Weights of a small CTC image transcriber: 64-pixel images.
Rows from block 6, named by matrix and row number. Each number is 500 + 40 x the weight over its row's rms, rounded and kept within 0 to 999. All counts start at 0. Numbers have three digits each. After the name is the row's rms in percent of the matrix's.
# short0: shortcut pointwise conv (model.blocks.6.short.0.weight, 384x224x1x1), inputs 112-223
short0.204 087:526461464551474418486542455467428507502506432528453501453477497512513543437479468467468556566460431499514471526506461499482466500627465525495498595512489518493499531513456533482558466428521491445520504495482419420479509463522467445509499462485531504518473538538471481537466421569459510490522480500521467440567468485451497440552519530528
short0.205 086:502530519396563507491496519435492504465466506561498512542504543553518544531471509498497497535448480476609529475515372440487552525507546503480523456521478443488561563496525558544504441505494500496550507532489377508478499590568474499525481481550558496459492519454524475513553494499559513535491487495440479455499560438436546514471520489504
short0.206 090:521461497513494534522471554500456423609497502421455478569478528470482520484490490568447522544547505563477587450524512466469504538501451558480518466454463536438514555446450561484496516483471435489472558505494541500501477498465508480497474548518524432468467492466415528491528521451559489490450493509548577446469460506465408484532446554533
short0.207 092:532446522474474515504486481499478497509483465483496528458494470509525490532498487467479517481449548551540500453533402501534475516520518474564486494498432579483533468484472569533471482539483517559505562451557520503538470454495474516485537449532621580537526590481531554495505508510489524451562567530467476470552500451488506437470403457525
short0.208 087:476494503483471559477541521497537529479503476411504443507570479473501507546510459534477515495496469561495514479470485440437440462506523477500487467462448479528504442527463474506457483500493445442498496459570558421464486452430569537493530475546473541480508490508620472474600536523488552566517515488449464479487566440480539589421535520515
short0.209 111:451519478466495489475555441477551489476522552575518459503509459426476428481531554557420465487513526444579534502489498490533457454512500536452447546529511468501478523447544504526444506446442511534486473455565570532552490459476557486513491476499521485464533509379487507550465464521493512528482562462569511525507480564507420527556555546462
short0.210 095:505503560548446549479522508441540534516475546517497467487581519510486408538538480447464522500422439438530542523509472543429547541588484474539472446523531418528550502535504450510538529460495492483538508511530471505468556523491464560503492482467503504509535543454500442499488518467553488532428555533525478503461506508573514563532443446474
short0.211 107:526477530539513582538548503526501509506496497540503453500564487489559491492507507553558456437552566512486456511474493531456468558436499521505525537430480531484504481449493563459534492467523498551499451460500446445454489449484510510417507559528534490493499477445485474549410489487523491450501473455525446444505549504545405509467578554446
short0.212 087:531536591540560557572500553417505527519498476430515536542481514509435481557483468530548518507492500496548549518485481488468487528506532513483473498423496441565463458521525511465528505567526528517520510472546416538519459497481545427455481528584507533522442503521512499552461500553574490531447412551552497524522436535578483473508519488484
short0.213 118:449531453545504481529449489509494496490522558497534536521507435469487450441502561485446479511474577559503499547574453467480474480468457505440455482522478439465535519555592503509512504520531496473515541489486502468462423512570433454538528446472542537456474525498567465470522449464494528501466526448446471481493490534426552460508606507550
short0.214 123:476513606532569474492417467515437651466521481484499474465519495437468552509453469499516475492439523462505484462539423498480462518516469498496469525547528481513487427507528515492494535522511529583554496558520493411532503495509500511497494473486474437590489507520468572492471491546474532618485444559440514529476483465522525512495478449481
short0.215 085:522470563450528438591488529542486508467537481479562514461470451505541502495488447533510535507465495532500492460502463594547533524551466449493510491467460458401532533486445545551367396522432487578571554455475429505524499550525491482536542494573519507506507481469440481486498471446563508500531506520505480449505403533459531508531475530448
short0.216 098:558523460508520459503472517520487448486449415445502515515502490431488525483485529506533504465444490526443518429509490491500505552453516537530511530521524545500552553489540492476407505451481485492505503440547503467528465470533459530529609544426607451531483469469531501503550498536523490600561447466570517436485460491492555462513499556481
short0.217 099:447500452487444438523457459532476509485458506562484518522475497509463431519463501512548512475443495526501453515452509466583493498466514473560467460510484452468470532526579524492481491532503520510471486547497563448505504594523518560557517469457540497489462546425495483461470418529523491496522469472499524557550508527546479565524527469486
short0.218 086:504570587557463455442504534462497556507533519511559495506516581389515528493556548542511501510479510512544556560520471497525480484531549472492525459509567503499528588495468467512518473510507512486512553566560474511510464501483478570548478457463582493481523527476467417527554471512488486573621524524536485466477447546582509525469478489478
short0.219 093:542532505546441491441568419486425513513446513401453502481466493449495504414523442471494519503456560512544419488461461475496547503518509500416440496476445500475462604516523439528494493548543527531448459550482523534556577521467507478545487481497519541560557506479466552494536498476591534468517585479530457485511513486523472529478462505510
short0.220 115:467532484505458495529504524495533508495491434475534445496544532439532466408489517478415521466618506535472515513530503512586434501509464521495445570543609486526563517469469459520495471517509468489545560463497474488454457509484458473502504514531501454461434509468524469486453561566518463442507500567464514464508451527539502411490493541448
short0.221 094:456486484448549563432464498538534514520505480507495441511535504505415410442518510513456467550571447439506564490481476526471455433499472485496448492497498500469482457474498525505519501571565468474427518453549451546559491455511516446456456487532489520504540500477538393487488485492524458505534481450596449504481463487577564435453489549569
short0.222 115:483493472473478463600442510537458518533487513485478414484397480394512507482493453521465506528566444453479496498514481563480466515492534489477548429584588490495517448468512546570494499489410511471513540533494491472529548495524488520553503447517479481498466519542481555491506501593517495484488504534492473539463479534537526507513487512513
short0.223 097:513489490433474451501466470512528518473460504463576581484463455534521464555509437490491438524512525491541507506578508545546554540507514414515541467584416518525425522503497552507465570536487536458485512491489529457508494510477512535555472496487515503447466535532494436468513472480505496469520517488489505444474546550526444516466508461581
short0.224 102:540524513597624475462504568476492473520531495506524489513544517458530547470464468491488498437450536520503523476452457511467589543466534565495471536449501469474529489514427458472448542454491464512494426471488485541418534548534512447573498564531506505503491556504456512486525514504460531494447479513484483451482471522518508480443526519471
short0.225 126:486509552530522449507523539497479472572491470455527464453463552477537501466469449546496511443547487500521497507533538471511503484464443470510486534571525516483495417401558494547462497504500573538477551433502499458458524483571557416520559571463503479510491500492434515489526477451518499449472534567468537497474486484457513407514516456443
short0.226 094:445497478507484500496513499483469547492473469566478493494578496514514493506588451568507488516511456461408540409509484462482508560448453544474421507505543516519459461502518516484445491487547569546549503418580535402472578508507421530484420469442495483503502505563537551544496531471483512477512549467550474464498520374546468452484435475543
short0.227 092:494521524492525445540407513443506492460514463536499552480501501577454496444498443555517467487472602535509492523518462466534482477531480503549453463572504538471523497511490466496413516432480415537472532468401460440518520513576517561523531481485487517481532565436525501545482490524525491480496551500472481475496444461482547506463533453526
short0.228 072:474470504485514490500536474434520463578497556532493423522576506499498512567507527480520433481485534551517519482551399475541432531476550544469540526531538531556587550478523535544545495591520513494495555497473540485549543419448518396516447544602508544498509477514513403490458519420507507471534443554559495502494514504540487517519539482543
short0.229 097:506441446414545479460554510470541455501554472555501465526531563436551431440549530554471440575505540528501453507477433506459445507503474517436491497490478440492476505486484418500546532560464521498525539487532508465542507507464417522482542516547529495525527523476534508463542534493553565523486533525503492448527501530505454525554484456519
short0.230 105:478568516482516400483549478473515482492509483418472465490496483510521499426504597486447532409443494540513536497461422506502470509527536441542470562536512474423502480480432512554532526548478484421512406440470502402566536416600498532527483494507457447543436547514394490454475513509470558459534516507495497516460451531450499483502465511496
short0.231 128:450479515547505516463499496477484433490506530433529547448481548527480570542471421560521519459458569480450456517437507465436466489495534406526505467521413461474418534487439565468528579462493507483464474509504418514592505436452515516505468445505463577535508491515506454511565417525511475466449473476487492436477453466536471534509601534528
short0.232 101:456527452447446507502468463556533518516417502445479511529550526463522592490510592497524500474517526527490464538574519486589477492470465528472555493477519545467438540485429472517502469504458479451504544432466449498570448510498517452538515542511529554427485502544529509518513522423516506460561493432508563512502546516536482480564503499548
short0.233 092:494500361507431493517432524524512491574501525472533525550487501477554588521466505543534502449540488548471566566455497525520464528559461591490503468516438481484456532537502481456451534454516526503555563526518478571424464511421569479444541527537560531507491502478542451524504496484439467512517488480476514527525499548471583516510549545473
short0.234 096:526539431587442483501458501492458472538454449496519500437440482461527453477539540527431528536445530554485447520530452515467471424459501467514473496557479500449510509525490480507513432474514518497490585475547396565529464490554512477428450537527493484448438501450430481535469567520508412488505433533494519513490469538547490478415463494539
short0.235 091:451530423518532498514579516486457535555492516514543517570479552496395452541507525494467492489437445452497485556497537441539551542454455456497497500548514514520521476472523541534477523490442501448512499452550454507480495425455473441478579479551475441499553508469472510485567507519427505507527453521467514500510469511481476548502487419468
short0.236 088:521505498457480463441560535496476475516454487573426488490543487524463518478533454502526533514403526471508537546493456409491531501562552506500590519486463458495548516455440510514523511514481528512521528491558420430541485521473534460472566490466580499475482518556496421509512492504444569533559467503463576463462504476466521448519457515482
short0.237 086:444569527441519471520523486425470512488496501551475490530482513520494523470566498438458546385458469501541580473533465455458503487465577470478515420545561506475491489507488454568483573519528497521529480493486506448611566506489492478520476523503486492455490610463469442540561506540469459478476436506459515476556492545498493464540604538522
short0.238 098:505542530495467469527523416493525530453468463511570535528476563489542526445534552470530526521506504492544568511485564467460499538561534502427496508494481522560488503533534544582524494518434510538504541465571514425508428468511573575524485472525502436449515529453423420499433472528515486489486556576454461508480458472447490564506487451492
short0.239 097:469520490532473572585531438550534512498535468554521478479475478471484572490497526469510518384477527582513480517548472495473465507498449501523447450510537590544527540535432530484426454508485494536509568510548457456531445448510415539510483554495561510456463442454456440533536494527455518518440571495441411560521540504537514537495447542535
short0.240 116:451502518503490510463519520510548470537461456456500478478521434499532567517495527465488544512500532486421474486501455524475539446459499529572570591556480490476490532457508449523503384528423512512513495587415476561502460527454455522498467494449525528467451497564478419470450539458484526476535447495594512533534440517526477503505458546515
short0.241 110:458494547411503508544509482521469549439477515491465491481481460485486505472564539558466552494517472481488493466493489487579497486524441479511554556520587448463548426529458503570483492510537549407501518487441502486502432450428525504481471580534429477465512542480470421473467491610454513477467543459443514575496482518471485448500454485425
short0.242 093:538510523541518609557542527532527540527494458524515507501529533484529430493533557595481499518518490462511497486490488505525496512479529461513498550495446542531500552465534494535516467526509552495476475534495500538491449547521481564499475464545524535574522611448418451463478505571553459484480555446563487522502473465554480485485473517463
short0.243 099:480466553541489504500538582485498446578476455533491525449480567509507517548488512508474501466591538466452546479512505517501552473596572475567474464509473506524472531487507490502519531441518510502490459465517507488547477470484515466512469478496497507596507465453491551445485532485445479473550461518499529523558521505452486535514447496502
short0.244 116:522519599521490501489448504498532497459573466527476530462511473475465504463461527525504457557478456582404460494493564511491450507458541497443468543477511549483509516454481471456551519540523599502455468511514494485538486479502526458474471484489460489456436465414426416547545526509518470489489493499536468486495413498551430513574582517510
short0.245 096:476562495512445517538471518529475554632547483529532514513467501499519511498431583541585547532480438489491572549514493473453476521490536472513518510459534507539534542504435508494581466450505486483507481504515509498522437480558534473576584418463475477503503545469496408442513497604464490461564510441569559453470454432521531473569438543521
short0.246 109:466453590571470540538551442534512505494430493513432545520384536516553518500450449536481514471509572513503500451491520483512456506515472519487481537455475438460496472562512517479483480432449552483531526493466457507510453514438518495572509579517484508542495474464561551489513521493572492423493498482464545463467525523435472488448518497517
short0.247 083:530524474511507476477450560471464494516516506486482510541468461438524527520503517585474532504449518445519495457492552571550487435486433512477537444515416461516449490462460489506423501538475492451506612475535494507487486467442514511510579501527540455524531484534519488535554524528499564442446470498455481496532506407494497481482518483485
short0.248 111:464508623562474502464526536507538473452485518577518540485475448453477511481457487506520509473468515537501513509506513456442481489610485463430457475547456473446492501467482537483482573504474525471494450468421451394532430569420463543484589564425478433510548437560452487467510507487470426495532456494532505502513488586491513487462532549504
short0.249 086:522510500499477463533495492484470535426478595465491425557506529524552503513533444510451516492525506429480509489479538513522503545512527554491525458491447504486475536510573495521538493495443599523529524541394495478515519534470550566499482537482467531562524475464513491526494533494529473462592540544511554510484477480504541495468518450435
short0.250 093:432478488426529437490500457483536555483468510518522523523542531586542553478535458488533540479505441490461516530462468482529496564535480428460431497561486510510520549549517561525516530475488465450482519455467560465539549549428605477544483436486436526518528477585548497525469511555559466484526467531544469496488501411443516521525564508454
short0.251 090:506471460503490522533534519512460537502512485527466560563564567484531489518511462469453463426541556535440541493563544535541495566519529531582451464497556529544486504509529487536473443486471538480487586506490488544516520520509473524436477520523513458499492514603574514517530473529539538505460511515424520532451404566462418423470550488476
short0.252 084:528505538494524455487505519435548513470547453490575473554519500509521517508556489504468534543481573567556517514510453479585492548497581510477441435577442512497481522478503508555543542457500526427528550536521541466485573572501511538462485523475467483558483529493527418584537576453494502509500496562508506497528521498474491559436435457547
short0.253 090:447514516472440502503530488428456463513430431525504544469498412450497435447476493481603521561485586510473532481459477466449494517501459583515534511410424526549505508483508518518539508521565488423516447497427552534541466452516569436429479503455508445556460525518536395467551524473551490497559466496479465527456473533451518527581550560429
short0.254 106:500501514445451538509530501511503514519560428628496560519496436564482440493481439492550553506560472457570510475487523493427465517493485556457522561462431535546442550563528477434400467507507526549492573490493499485486440534523470538514498494466555485478600511552551454489501487483585479520498494554513437528501498539490501467472508453493
short0.255 104:522507571495542487516477625462581545509499439460561480485426431465502449494544486550462520507509506471504600454503533541477546503518557483522536536558487444531498472519495553478505519511466555519477517515464481455516511525453444542510490569560493508535494534509502559596472525397509461486592482510508511540464534444508577546430547486558
short0.256 092:479481534476471515479467535488481529547499578537462502505471508483468501509497571515549477515457447592451517551493453503517564507487474429401428510442514529522521463426466407528530530498480511469530481465560538486472469467450534487475482513433464498450541540570504509482404511487526548458547574496532485521451459492500541457526461433491
short0.257 092:493565510452600501520447475477467467454458470494492486537476550488576474458456535565487546481483546474481481522488468513494476479556530496494417426543466486445503539504420531554522459515537501477491518453496547495478550595505471569505531472480481557477518518457485552521533449524523563476513593525557430546493559501529520513525491521539
short0.258 103:504483488503503444521527553454434504520515481497492530472530430506501396483486437518553550523554507504408418463516481461533523493469454530486482533505601484450551529593461526474583478453523538521454512488436508472485458466563502553473530554476462485532481536514465431477430519499466498547575545479492507461432546466469515478547528561466
short0.259 102:478487526486487407470452473501473576431619490501451487457469499532482525485470425551478540526486457535534403431497501459424497490431490511521493423450557517495483486520515580510448419529548505560509490549527460460477515498548500440532489487539454453501553444471447511506526453569456472552452468519520522433523411431514505462483571483492
short0.260 095:526498470446451542505521512515497503541430546519479544573517479527480497521499439507566434499487444544509470444477535507535495465475405476562474475411533514490524533501479538504429496499579431525466475463521444513516484469502499486495457458490491513459493511418438488541552523483572464509467419519525426447539511515582512484441595521501
short0.261 091:461469484511519455499437525533516454478456571487433509493500520499575552500527511490516452423537572468411491532491450498471427519461541566486569469490462461522511552500541529526507488474490560528558492517568467465554528493513531574525539462479515501514486492463441488546435568514482521488459554544482457500495486561354497485430495503509
short0.262 097:473531459524534599462500488575476524529461508387489524518542474534518469535537486516529497505520508518500489498485444454520525431492465528521483462464442494454429496501460530437449516476538555510489504523492554491465525542453494483529466531505567522511449504430542565504545545546499479511557424514512575463491392471556512490503565552539
short0.263 115:503550437541493496543478376612440453465505493472500612500534564556459532505550486458482533433480569469515507477498563541498498480430500457491478531487455446474490485499563509509440484500493553444508586512505490549496465477444455484459484435496571549459447491515460441535516430511451492478393544429458437436509452531447438483465579582516
short0.264 091:506478470419424482491544590444477507505520469497547533452519538478422516499563502541491444482485501523577501508463469465550513496541411463552485549553469528519505499522479490504488557537506537476545509441468533421483417515500471530557494570535553458533560514490508483560509546495456573528473500489419533514540420559549381466528447496453
short0.265 088:420502455547574455450529426476501477510509537540466477506583480512516556466531485471487519547478485497468470473452536491513557488443536417536469425552462481516501483491435453505515515505528501530563516542495505532519471475439558517580515498483444515475527579525546517555571490483500509507481482499490470396498530502560538497518525524507
short0.266 099:575481455514503568563502490524455470482492546517494535523480534469535472446500469523434477476404526458520499481499504535553461512493469478489490380556528481494516493511478449532442430551481503513466408546498504514567574423422520508485501518526505458493487477532474580531497442526409482469543485471553485525464501509442542480453540538497
short0.267 093:459582480427462488499513468507517508532542537499536356482515468533458463497560493497547504479583545545502473490457560546476579511514481500469411511463527434517506528530491558510552480427475520576496501441590475550521492558393517417525502442459528422502500498457438458448548569478529435463496521535522452493476458516543551447454511524527
short0.268 119:503417589465429441497530501522539546424501464416435451487532534468539423501497513507460485504464501510509487472528446514466560482499488509474529489485421468468418469428536572563491530401500527508474474527485455475539573535487478528476461519494436475498525596543482469496465503526501518528516533478510503549566544524578487525542524505540
short0.269 085:461508509569564494500503417493495521545485480464530512478444547567487414500523453532447536498368437512470510495473457476445580475497509492567506492458435468554527523441423501459549554484532481581486471517548548500405481484416512426418573487474512435560549514489447536514475489518498492491561495496523420516533463540482519513425423516475
short0.270 093:523551535502519547505480524559488578514422481536503493461531504534512540523513410494437491465429542506593499595534433431531563548503443422498408428484506476543553537463527576546503514468484504483494433501518523491461508475554518503501487514535519497486522483481471461538572478518501488496553590450488539521542507563451481513532525460575
short0.271 096:432550438559489506551492547482438533569497532467476528508515464473525485489494420468494506483526501499468543475500527493513532505508495464510521543494491471617473481391528545480426467409495576474520473470450410479505539517547461484458477431479514438528440548518471487565575515518534494513534487466509497580442559528515495510412525582493
short0.272 095:479433488447552500437554494446545459545486595462506503550511520498443474514540463507515539530460511521516469510446496496526476561453483405466478520512478500548484539482494511519421480567474572533605557391507540496436534503564487504444493554578527453558480458517490426498472504507498464485510434478553522446514484477519462520525533468485
short0.273 109:540566546495553461498530491497467505549481526473444584527408458448570520488499515501562468501501506518399527480489436518564516487492429499509478524505519510506473531445441520465527453500515512534567517473444497529542445498503541558557530542458436556531452514464509486534554459493506545492589532523562446429476424455473545529512471517567
short0.274 089:463526452477547563498534519516497529525538492465502453555528506488448497511511533459522535459523548496541568412473532521528538526528552440531468517536442529517514544492466513494485553560416537562482496576405461483458536523481577510548484482502453502436573481562572410492489558482583505453479495564460506497501492509471529532477528466462
short0.275 090:487489519452510475460547521495461537459482373405470402455533541564500548460526558529507511514442529530505558530498427540501469414523424570488447461531569451525439523531463526477535464538455517501507474525566507489462508505509505571485483519546518450504467445525468510511452482454549419482557481589491533474514466514498583485474483470532
short0.276 095:531523577442541480523519565545503492548483497525458615494491457537492521466534555551470531588470545471576523541449491488520497477505515496430442539597488450513481493552496473462566553484599503531562516468495530507507467570448498500513510541493501447488475429501482508442481546457561484440509543458484437462523460460464537477444472506457
short0.277 079:451481555442442548479500592471567455477487506513573529499424484466513547507515526583499500415475564442526520396543427513519526539539482573462468485505473464561466517487484475574484505514524573426528567494466484482462561503389474582461453520508449529555494460443559519485498529467458522504515515506491463518514551451512468545488527547522
short0.278 130:538550527504454494528484565453495445510536498451531460475481497514530513479435463439552477540583540485525444410502486504447507482472539435509500511557552521472526484519575496458462468465459508562498435491518539494506447474524467548505529482496493507465502518497492513552493485527496470553472540525438501488469553486597511453504522456444
short0.279 081:516484490540554432533444486597532519479514437472477499548513541545511442532526484560438512504451501511474517442444468498455575542519489471459503566556537517499525519515462577541447428509544523466514516521463482458447568475406587461545500478519529520488506476502477511491442472505551423487506467525468511528525517506542572561520516566487
short0.280 109:500580516566511516487507484534486480527549546497471443501486480533428453416450459533493460513497478485563472447468488538541538495483497422444520531421425524425509501423509501505397533545526553453462496482485490459549502480476583561482480507568486462474434474462467551558480544486433481488472460423478502527538496453507527466547424496475
short0.281 104:499482457524479449445601467508475531482587466470502506454573491474544432547568398511449507508450551542467465487488488501517554532541468488555520555492537477442488519529509480442469513501540484463479547530537493575519457450510458511457504448485616481444438502474524467506519515537539527542479541443480483535546515500587556462434552432527
short0.282 105:518520458496479531514536500483500518493521487383528527456536553493535514543456444499537539494502443589479493529497433475507536525472538542506508511487455508474477470470566522459504504472492536449522521512502511539498492506515483433447526565510455424514510503542495630482557465504484495461508506471520522486474560419471455431495539478485
short0.283 091:515461465540453495466510493436518502458485502435504509468471566478552517503445507486489457570478471509474535500496557534471609504508447428535532521536565523549534495531495483507443510489482491552515504502534458550495477516438517498466547525531539538500480393517549484515483526519540536522553543509494517433500430494555481459493464526458
short0.284 108:548462580528502455512498512444477516497394532467528575488517480507529549487494547466471497462541501465439439492447470559513462451441434534478516506481562444438513509500538533535541553482520452531488513436510505551405547547417480511545543451498533470500524507469523456534470496496561501533450458471481538515501463493453419496482534474460
short0.285 091:483553488443542543509539475559502504555475465513457437556520567516540390462469477520513509502455457490456448416483494431545469484545482494511463427520491556464494537437525504481515379535434421515501505549564525499536458507439536526464496493492485477434582578506469461569544514538507500498461507454551602529514565536565513506521549465496
short0.286 105:509590503588501443538501461535479503498537492558537489513444495491420470498468453513487486468446431494545515526518482512420537499534530527538487495566568552487476461501492544519502519475502456436531520516510513498524524428545562513467488541430521449513555481496525424499519452458476485487493450529502539567528606484570439470537425508518
short0.287 115:534439599476483465428487419509495480446447510517502475498530495490451510459541442549464482414478528579504497482497507485576516514539469548499506484518444514555467491453520546558500485432503451539498476499442504432524544454465474415507500554539474513483485488551538546474542553515581489515543563425502556559497447519504523482476528512507
short0.288 111:529473629494541565453547491547555515534505541481524449457516492483544517469481534506482490490560540538514457437504462537566455521546548523456531485486493526490445495473508517516491477416510441561548526513501540507503469457491475524539457490452497474524472451506566492504485493543511435440608533575457472524550520507547464456568460488474
short0.289 080:472478511516501499475511570447556451582494505500467463503570504495446494500488506472440564491535551482509507524587579516493562487504434534474576485497475477549514508484529505580529432558439463420525578498457492442481497532494541416512509559455526454416516493447476520499483480486555514498561551499566525508524519574546543442487507540550
short0.290 109:499461465555451534544522472510601576513516448528523513475557553536565494459435464572447501533520558536490390481531459496535511507501513535554480533486562525510410481478544533487491518430407563496472445538486525416499469500547463511485452563489589501457553507527532506498525515419501507551462443552565478536473514445466441502429466450487
short0.291 107:489473499437453447529479518456461509513500483543508452437511527492489492513510434536464478510496550503527529454504469507476525493488452433482537512481569508511524461460518513443455476505519565566476464464477575552520539456454512506428449506446408566508501447488509444518485468453455525547503558466466541546470532511552509490479535506523
short0.292 103:552557511474531494529450528528482537504543497529448460546470444473499494539540523498499492471463513523494452422477493483498488479515550378499465480508413479539476514549480504494451531500530555520511462596528428540441422451535519483500534452398570534441527497483505491510490465576503523508502552528562496532463515564556453445449494516515
short0.293 093:449502501563471494514500517494477439487601497503574544553474464430494531454525452531448536528525605490521549473476489535562501463463444585513447505489528505557508522421502452484442480562520446529511541491499452537507474477518440525480569509503513504519475477464561528499513563457567515533464415474509495504502454494493463516520469477476
short0.294 118:475413431460479524456532460499504525469497483507430430418500519537550520518462459468485480548484447526543511447495504531521544498494480398547511433504442500492511492528492472481431416475435513529460497462494504595507543427447523448432457471537434481476466503488492560491459452511429494504486521525486437534437510526559479436451492458491
short0.295 098:455530479441518460479474458519517481478480525523483531472530490513483466490501407563470471493499508488448475534555484482504505493554482458451483447546471553560513464544522505570499433518497499546476510485505536411467530531445447504496543489535385544524435456523452551530431564494508484463576466523427488489544516469456519461519499501470
short0.296 102:491457563461457524510503550545513536522521476488506490505511507446518522519502521470471487483462558506580466498498523522403579402481430545541514528426469492474509538494476446492459503486514517530522537444578470494436504474496469472556430519547562515482540525532476485456544490535493558492469513510486459538507505519459582510492507509469
short0.297 104:548531496543536425439476514512558595474483523524457478527531468523448474508454416500409563529466463438535525501535540485527513521511509567484474442501496515501604442464540559482528462473553470473561538485474464475529563515459580537548460553500514529538484512514485563454457500553508445510512498436473497467549487488521498485499497523406
short0.298 103:534475476472496571438541488457474519546527505498517517548493515455468522530525514576457535457516542499508488489420488504448517541548505491531438570508492510465480452482540557463397547473564498479481548542485464529506471528491459509562495473507534477451514536536482561488467555548486485442509504557515459493482461458540536542531516481512
short0.299 085:465533562518530530548519549470540436491502457531508453562491456397463422486534529525552517554496430541484559474499529497492562439438489521504490524521587497512505568495527442495480488554401545434493542488558443487552470474499521548446535518623471508505513510506514499485566537492562497490438466501550516450505493501513528510534401490554
short0.300 104:489420495516485534483518513564541441485559437569541476493450510429513474437512552564441513539535541453590425528451500539476501493556457499496492492480557419506564488546475558516560424541503505484440487522538458494484544522524514539568508573454539496474498511468573481505522468503484518499523423532453530495484491461494462476476426523493
short0.301 107:469426438471492502490549512467498516496520469433524456492505410518515462420494511462482462475467471606501454487539483523603474476537554538505536502490501470536484466531518545434436561479494507474502518511541461458492535490549505491443494467534376608463448481607436496500521531494498563550537537466584465476495514509540524483426489473518
short0.302 107:479504569554470511579478459490541551590509524514541491418536452523445485509527525489538549486483474545533492479480428523425450508439555510582476505484502481488469464469495502477499484468452478477545485540495559483525594472486459445403504493523529596499464499535417421505518461425468496509513487438435528535479490501530506462478508540483
short0.303 113:536489515566489505491437492547501511563531537472543511454465463481441489550532484480524502537526603600475487564546505495513443490492482533528472558509477446427514586534409576581485488452441525503500571465458518476453539480470508446520545541536458534479514454439526494466519460576452554546455504479413514541507531500461545474502500538472
short0.304 130:449475555434494394577504522480513538510489482452517488463471536485542488500510352521475526519434458561526437576553477506449496422478416432506471551535485468449532451492475580492495498472448493500470458444470480517566469473531504563518476481495470541510459515474479530472525502541510540485469518462548506541529529474509536527503427504606
short0.305 090:505471520568547411467548486457536565507459535487502474465566497499508487547477520509396543534422516504453572473481511436487517441486472545534429520531469520527499512514468515524407456484531534452543547459457479487522562557491496537458528521491549517512538495464497534511483508497543492421504406483441408469483472499492530515441508486516
short0.306 100:441481524478492488485512465435523454457552546517521440500489559472571555546546519473479530537528482429509499477489435482493470461461506530492425470515442493513456527475527494443502432558571536462543441569543494471476536486533500517467482490535556553509509525557513520475417473495479509476532471588529480472534491486490575473481582510507
short0.307 100:381508510480495556490550535453521488546490477426539467455493426510500505510479512524468532439507491471520548498521558432528487569517538407500488486482482502380554490420557532493501421493547538498477483524508524522524505481539482426531573514496537451506548530496412472542450500558481471503471526484539512572524502501450560494468544499458
short0.308 100:477459493482448533523482477535502516559522463464543443515532531539493445466505489420481500488516513560534576408488485574581548464521493564541462485508465507482558497492560451493519461434459509507505492531526443515522528505427538473507429549437492529487468557488494553508494488481486489426477552499597496463485475495556482433621551475486
short0.309 114:471515489471487518556560494450468507495524517464503579498497607469552528539463439535433492517531487497583525534444496492496550478475470485460565520505600536483513435512481573595492520466413507528547553500424469567507505454528435530507497478457469479517466457415489599544507517473465480482524442503517530444434497510471502468508485476442
short0.310 114:513469504531553509470457493408554489467579601524505475457493491496467461455495485495477506454483528512561520546513449505458491476453562547453480538513509463487500489515454489457561524527464466500518553543568553563519513520477507494476549509471448484459495534573451444495581480598538470492538529512491511427536525574454469472574597487539
short0.311 096:462524557492513464430499467511507505437476527523461479438517525494464493473557400470443548536495508576470513549489560536463449521535530475507462525488446523459519545417521488492439522476494491427474510560550427550487544461492486486467504500437484524515441619493500544521602537538522471491484600518537536490526459543566467475458465497495
short0.312 104:436474490478469514519491512391460465557465452456479451479495522502507473557503547532517456487464425404521479568493435442486593518493573548442473502388467474507450475476465493463534446406500560449462568527463510452518491491503507511540504506490508495457528544532483476545485468512531560473441465506551577500488493441472485545502441500475
short0.313 093:455443500537459542424540500464510560510539523527465513500563522496488534525469498415452500517427446503513575530452567471467545519556532595486522493494475510541456529524515537531566513465523527435517521449538449541532479566449466473476432504552454509537534513481483489491498515490550511563508475475511482422549477512491552500502529567509
short0.314 099:497533479518558432433518475543517488499517488556485589514485496549488551408475470512506540541570453554432532469442498518438503445498510559467416458487487475467501514478462519538535457502497497480496475576508494513468458509508514490473471469581419567496529501500466531507473457547565488500447508525607505532473479446480491394524430532485
short0.315 103:439502439534498529503527527527522518456521529505492468497458520544485489432449464465477568475475506587463606483478455453364490486500523542571470600447512473483517490505473496502473509540506487501490506476515454453556485516401557543553498509535518481517476501518516534501494447523440542516487516476519405533558454440591469527500502500520
short0.316 081:409484459453483493471519498496480441521530562478419441464462476494506480514492426523466540448504468468398459513486505414575449484501531469485524468528537510497525535476522457477559456506586499432459562545523483494517450504490544464474517551509510489543482523499521495446447477557523416513521421530448523513443532498525476480468497444484
short0.317 083:437529510520505542427522456483505549440523444517524453487458552533478410518497452486531566536462526417453478508548536495470589446487476441509480526486534481528563514477526557514396493533411483464483504443409515482454527457556523507461479514517583494539513536510470525494495543618468518518416500503560484482519509481519492494561528520501
short0.318 096:423480503533509532468513506447577528495558444441577556520530498507520455542480455506420530520468494452456489491534437529500538551491530480591518516490517541502480496489547474573501444442519420497492500445509514485510572559452445511474448460457492521521497586502524513548552423478430542524455489462526453552527529452459474522439445440473
short0.319 083:437515502521568473541527510510520584449594510500478535560590508505474441477542488548465524503477565585574483564541507512553523511529490418504492443519514520478535526462468501562496511509428503474431524404537462551545508441435452522508445593552469455524460509437502551549524463515557529465511475491512531408530520483458490553557521495557
short0.320 122:479465481474455409466503469495472556480629495464508530505390495503513562494496477500517479503475529459453561491428522524461544542500523539466510541533438544557551531505519492453515497492507503510514544495510463439437462483521485474505501469501515470481505544423502505482584487426554535475447565486483477466485587502407536523559470525511
short0.321 096:457551383476466519488575510526525523502462546529519516499545515511483495569475612502480540544452561515532504477485518520572510462513519537587541557473486399520548532560479519459437550449514484443561523513422479529449504571479509485545392434463490498480467473535537560487509503568532489507452507419489393444517482603517479532460548478491
short0.322 095:467529565460467493450529482466430480471553522536557573505488502503488453482497419514504529483476528466513434481523503512525539475538530507516524510495567470504494502500536499557535463499496540526515364514519427479513544592552465514474504516462474467502467588431515558509515509537538500504498492509470483501489547568490432484576533539673